From a checkpoint of a small image captioner.
Model: encoder norm batchnorm, decoder activation squared_relu.
Training: soap at rate 0.0014, 6800 steps, batches of 384.
Data: trained on made-up road signs on poles, 122500 training examples, 21.3 epochs.
Rows from block 5 of the image encoder of a small image captioner, named by matrix and row number. Rows with one number belong to one channel. Each number is 128 + 32 x the weight over its row's rms, rounded and kept within 0 to 255. All counts start at 0. After the name is the row's rms in percent of the matrix's.
After each channel's rows are labels from the 100 images, of 14848, where the channel reaches its highest value: "lies over" is the class under the peak; "colour at peak" is the nearest of a few named colours to the mean colour under the peak. Only what is clearly more common there than usual is listed. The data: made-up road signs on poles.
# c3: 3x3 conv (encoder.blocks.5.c3.weight, 96x96x3x3, each kernel summed), inputs 0-95
# c1: pointwise conv (encoder.blocks.5.c1.weight, 96x96x1x1), inputs 0-95

c3.89 092 [157 134  70 137 143  66 129 126 155 126 130 145  94  65 159 166 128 122 154 113  38 141  89 142 107 134  91 127  86 135 127 118 131 100  99  98 152  71 129 165 109  95 119  99 101 114 111 150  64 152  95 130 151 111 182 155 117 143 150 157 121 129 110 106 133 137  74 148 144 127 139 182 114 154  86 113 119 105 100 109 149 140 221 122  77 114 151 155  68  22 107 137  93 145 128 153]
c1.89 096 [189  84 124  89  75 110  99 128 148 178 154 164 161 119 180 154 131 127 104 103 143 149  57 113 104 151 110 127  98 194 126  94 117 106 136 160 140  70  99 105 163 152  86 123  88 150 113 160  73 151 118 157 187  86 133 115 108 166 120 113 174 103 158 166  82 149 129 128 121 156 140 127  87 167 115 114  74 123 100 108 160  98 219 104 139 148 137  82  76 123 126 141 106 173 162 159]
lies over: rim
colour at peak: orange

c3.54 116 [139 167 131 172 156 180 120 115 194 139  96 133 120 115 200  84 112 149 111 111 115 180 189 100 129 147 128 121 134 115 106 132 128 148 107  77 113  88  30 111 156  95 137 221  74 131 183 146 153  86 128 145 165 150 142 130 155 125 145 123 149 171 161 113 109 133 178 114 104 143 174 105 195 166 142 140 115  90 131  75 127  96 138 129 138 157 100  70 144 125  78 142 121 151 129 119]
c1.54 100 [145 129 121 161 130  89 119 129 146 123  86  85  95 133 122  83 144  99  95 101 141 114 148 112 127 108 110  92  98 122 125 145 141 136  63  93 132  64  27 103  52  73 169 149 104 172 110  98 136 101  96 113 132 132 100 173 179 102 127 101  74 189 118 152 160  94 113 133 110 173 173  92 189  97 123 160  77  70 155 146 105 127 123 128 146 167 152  75 147 131 125 114 167 144 148 120]
lies over: face
colour at peak: black

c3.72 099 [166 149 119  52 105 115 101 107  87  99 150  88 117 145 166  87 110  44 123  62 145 116  95 115 132 157 153 135 104 153 167 155  78 132  73 106  90 130 195 206 112 104  95  72 125  86 124 154 122  85 157  93 105 147 117  79 127 175  60 119  92 132 134 104 102 106 139 122 127  94 109 128  96 150 108 138 136 105 132 159 154  92 142 115 134 121 109 120 181 134  59 138 130 108  89  86]
c1.72 099 [144 155 101  47 131 137  84  78 124 108 104  59 124 109 144 143 121  82  75 139 141  84 124 148 170 126 112 100 135 135 179 134 108 156  58  72 125 134 134 159 122 135  72 168 139  63 177 165 169 125 139 144 154  66 125 112 127 129 114 128  98  87 137 144 116  95 152 121 142 105 142 169 118  98  99 173 132 134 170 134 159  91 177 174 200  97 103 118 103  96 135 126 195 133  78 119]
lies over: face
colour at peak: green

c3.85 098 [146 107 105 130 128  99 140 107  79 138 107 140 180  96 123  63 167 128 166 120 150 127  98 145 140 114  63 158 147 136 138 154 139 100 151 117  87 119 115  66 114  93 110 124 146 120  80  49 166  94  96  91 133 118 149 129 168 161 103 104  62 103 157 167 128 164  99 107 179 144 172  88 140 106  68 138 145 199 141 146 166  73  92 102 143 118 117  83 135 113  75 181 113  95 123  74]
c1.85 098 [117  65 129 151  63  87 113 111 114  91 185  88 107 119 157  65  93 110 107 134  85 122  94 106 120 104  57 163 181 117 163 128 167 120 136 148  99 132 162 142 124 139 137 158 232 145 142 100 135 144 129 108 164 155 122 104 121 189  96  72  63 104 110 149 118 116  98 144 177 152  99 128 116 131  96 142  91 134 125 114 164 140 184 101 170  76 122 167 140 133 123 138 103 136 157  70]
lies over: symbol; face
colour at peak: pink

c3.58 108 [ 88 194 132 152 138 183 177 116 145 121 151 181 135 145 130 127 132 130 154 138 105 202 152 127 141 120 129  98 157 125 116 138  97  76 122 101 147  75 126 105 127  53 157 160 170  75 133 219 148 152 152 118 137  92 129 155 128 101 155 113 112 165 106 137 139 151 236  82 159 106 116 169 104 142 143 133 146 103 156 150 120 178 134 136 197 181 129  95 121 166  87 137 139 132 139 105]
c1.58 092 [116 105 101 193 140 173 141 134 104 112 118 144  73 117 125 123 103 100  96 139 112 140 165 136  95 107  87 103 133  58 130  71 104 103  53 111 187  80 153 151 167  64 116 110 144  67 147 186 123 134 106 141 153 112 158 113 148 118 103 116 121 172 143 148 148 141 134  75 143 110 108 128 110 152  90 110 180 102 116 124 101 170 141 185 178  53  96 144 173 121 141 111 141  82 191 105]
lies over: face
colour at peak: purple

c3.56 130 [105 106  94 152 128 155 128 134 184 166 130 141 155 120 145 135 167 155 130 153 101 112 131 160 160 114 192 119 154 133 150 107 122 122 136 136 159  99 178 153 156 124 130 179 101 122 218 110 179 148 172 188 113 149 175 166 181 155 161 115 151 165 141 184 194 120 139 165 176 132 171 160 206 155 124 175 148  91 165 126 153 119 184 134 160 134 124 104 112 112  81  94 171 167 117 147]
c1.56 102 [ 79 134  75 122 147 113 121 117 192 134 115 121 113 113 113 124 139 122 146  98 133  91  91  79 181 112 112 144 198  64 132 135 119 148 135 103 140 115 167 183 135 103 111 191 132 122 169 105 120 171 103 183 158 121 113 149 152 143 119 121 180 144  83 195 127  52 165 110 146 119 160 142 144  73 102 168 118 127 211  83 114  92  90 158 155  75 128 133  87  86 118 155 157 113 106 132]
lies over: face; symbol
colour at peak: black

c3.15 099 [156 145 143 109 121 105 112 119 109  95  99 119 115 101 135 161  73  63  77  86 122 151  91 139 132 152  80  51 165 105 112 134 130 136 145 131  95  55 195 186 125 140 124  88 121 179 102 144  98 103 132 146 147 118 114  85  79 110 139 110  84 109  93  99 109  99 116 124 128 119 155 180 132 137 102 112 231 107  76 125 145  71 125 139 133 151 118 106 183 117 172 185 167 122 122 106]
c1.15 104 [137  70 162 158  84 156 102 120 140 173 105 113 153 112 164 114 131 140 165 115 124 133 103 208 179 139 121 113 162 113 185 135 179 161 125 108 126  84 201 172 121 171 131  99 121 101 121 163 169 160 185 155 103 140  95 107 122 146  60 112 125 136 160 116 181 132 142 131 151 106 102 132 127  72 135 109 206 168  68 109 164 151  89 153 133 111 186 152 146 105  69 105 140 149 127 116]
lies over: face
colour at peak: pink

c3.94 093 [ 90 147 155  94  95 134  92 107 158 109 103 161  67  90 151 148  86 121  54  57 137 126 159 143 134 188 128 106 116  95 132 108 108 135 106 154  88 156 103 196  96 122 149 145  89 188 153 159 142 118 150 113 160  85 126  94 121  72  50  91 145 121  91 126 129 116 162 122 118 111 121 125 121 155  81 112 115  82 140 121 123  75  83 100 149 133  74 107 130 121  93 107  82 135  47 156]
c1.94 104 [134 147 186  96 118  82 116 125 139 141  69 156  63  72  91 150 145 161 118 142 104 137 145 140 109 105 166 100 128  68  81  97  92 159  82 111 104 158 150 190 110  93 169 103  97 152 130 127 174 147 189 148  94 116 154 112 114  66  62 114 107 131 123 161 146 113 150  93 160 117 111  91  74 111 147  72 151 137 102 144 173 156  93 162 186 128 101 105 157 135  87 125  92 131  77 132]
lies over: symbol
colour at peak: pink

c3.63 087 [140 110 136 167 111 166 102  92  61  83 122 168  92  85 148  91 114 125 125  40 118 181  40 108 138 135 104  76 120 108 117 104 114  94 111 121 149 111 129 105  63 128 134  88 138 144 115 185 115 119 112  85 120 116  91 177 101 190 170 134 109 136 152 117 171 173 100  95 129 106 151 164 135 162 130 118 151 159  67 114 108 107 145 157  94  91 110 125 135 169  64 165 128 106 111 176]
c1.63 091 [129 103 130 139 100  93  83  80  95 108 126 122 138 108  89 116 168 166 154 131 132  95 105 129 169 110  70 109 144 142 173 153 190 125 124 146 153  89 126  91  70 115 137  84  80 121 127 180 129 171 113 103  71 158  74 163  78 149  81 128 105  89 100  94 117  87  99 184  68 141 161 109 128 140 118 158 159 163 105 155  63  86 115 186  95 123 125  87 100  82  91 110 167 109 122 149]
lies over: face
colour at peak: brown

c3.84 102 [120 119 125 118 131  74  87 107  83 123 119  66 106 115 136 114 104  33  83 118  74 112 158 123 135 124 145  90 123  75  90  81  96 159  99 125 140  44 124 167 138  47 103 103  97 145 131 111  99 134 172 104 150 129 133 133 167 131 132 138 149 135 131 153 106 126 160 109 123  87 118 134 169 127 164 123 152  79 208 124 123 146  98 118 129 137  93  86 166  74  61 150 168 122 164  90]
c1.84 101 [141 135  95 172 160 106 110 162 114 186 139  68 133  56 157 156 135  49 161 126 107 121 147  89 129 149 144 139 126 136 160 133  95 125 151 121 160  85 107 102 174  64  97 101 107 176 161 152 148 141  81 123 148 147 136 163 117 174 159 143 111 145  73 144 103 148 150  90 136 133 123 118 183  76 141 159 104  84 172 133  76 123 147 140 164 156 162  98 136 166 119 194 170 152 206 123]
lies over: face
colour at peak: pink

c3.74 109 [199 153 137 149 103  84 123 125  91 108  94 113  98 121 141 120  79 139 142 185 124  96  96 114 138 127 164 110  78 174 161  65 186 120 186 133 135 222 148 170 143 112 140 105 120 170  80 147  61 141 153 189 134 102  95 101  76 128 146 144 157 152 121 130 131  76 120 141 111 137  90 162  85 125 104 114  86 136 115 117 114 163 153  99  77  72 121 124 119  77 163 149 126 102  97 149]
c1.74 103 [179 121 130 106 123 167 104 164 107 119 126 111 107 136 107 113 149 160 168 188 123  93  89 130 120 131 142 136 104 152 118 140 183 106 102 136 163 152 144 167 112 109 195 104 117 104 101 172 102 116 129 149 115 121 137  97  77 170 133 110 101 193 127  66 140  65 186 180 156 193 160 160 107 145  51 110  70 162 115 154 169 192 167 119 100 123 110 109 101 125 162 138  89 146 155 177]
lies over: rim
colour at peak: pink

c3.9 100 [ 96 111  67 163 104 102  81 129 106 134  86 100  97  79  88 138 128 114  99 147 113 159 164 120 118 136  94  51 164  72  81  42 111 102 141  91 144 114  84 101 123 149 126  81 155  44 115 116 104 164 150 115 136 117 116 134 167 163 136 152  89 150 111 170 151  69 106 118 138 176 141  79 149  97  75 132 105 149 144 171 162 140  95 147  83 134 105 100 120 105 172 141 175 121 129 147]
c1.9 104 [147 137  82 180 161  98  85  86  92  75  78  84 113 108 121 154  73 142 104 117 163 129 115 105 140 178 104  76 113 101 111  68 143 101  76 120 115  93 127 150 115  74 133  55  94  74 126 107  64 137 105 106  84 107 115 112 121 158 102 176 166 118 144 105 119 132 109 138 165  97  73 124 142  80  72  96 110 111 133  77  92 102 118 141 107 134 132 160 134 116 155 111 159 136  48 126]
lies over: rim
colour at peak: blue

c3.61 099 [ 70 154  85 107 140 112  96  82  99 126  78  86 157 129  77 122 125 132 135 122 144  87  85 102  47  80 129  46 139  73 130 112 150 121 120 171 121 189 110 191 114  85  59  89  78 150  98  91 152 107 118 132  99 134 102 106 100  89 135  80 136 153 120 152 111 128 111 102 110 117 119 109 100 137 144 122  81 123 136 117 126  96 134 105  93 121 154  83 131 118 107 143 193 137  58 173]
c1.61 100 [138 183 134 154 115 117  98 163 140 141 128 126 177 170 122 201 120 148 163  95 165  94 135 122 122 112  79  82  93 136  81 105 125  94 138 161 176 163 132 211  83 184 125  88  74  66 149 156 175 169 116 142 133 140 144 139 176 153 119 135 129  94 179 161 180 122 149 138 129 153 111 115 122 147 130 170 127 161 147  98 135 124 190 153 123 154 157 139 115 109 130 111 187 210  93 155]
lies over: symbol
colour at peak: pink

c3.67 094 [124  90 144 138  72 112  85 149 187 114 128  83 148 125 129 200  88 113 125 103  71 152 180  84 125 134 108 114 114 117 167 134 156 155 148 111 156 152 137 133  93 190 175 101 154 176 152 122 164 174  84 156 139 145 115 104  61  93 115 143 110 192 135  94 122  57 165  73 146 169 116 133 133 138 132 116 140 143 126 159 162 130 113 189 105 171 190 133 161 143  93 141 148 133 135 190]
c1.67 099 [158  46 107 108 118 128  95 112 170 124 108  72 122  58 149 142 102 100 103 140 108  85 161  49 133 149  84 175 128 149 148 127 171 124  90 165 138 112  92 108 120 134 111 165 176 114  84  77 155 165  67 122 152 148 107 106 184 153 117 169  86 149  90 145 119 108 176 108 102 172 114  84 135  80 142 171 117 137 110  94 101  84 142 125 125 137 144 150 103 120  93  62 161 120 124 176]
lies over: symbol
colour at peak: pink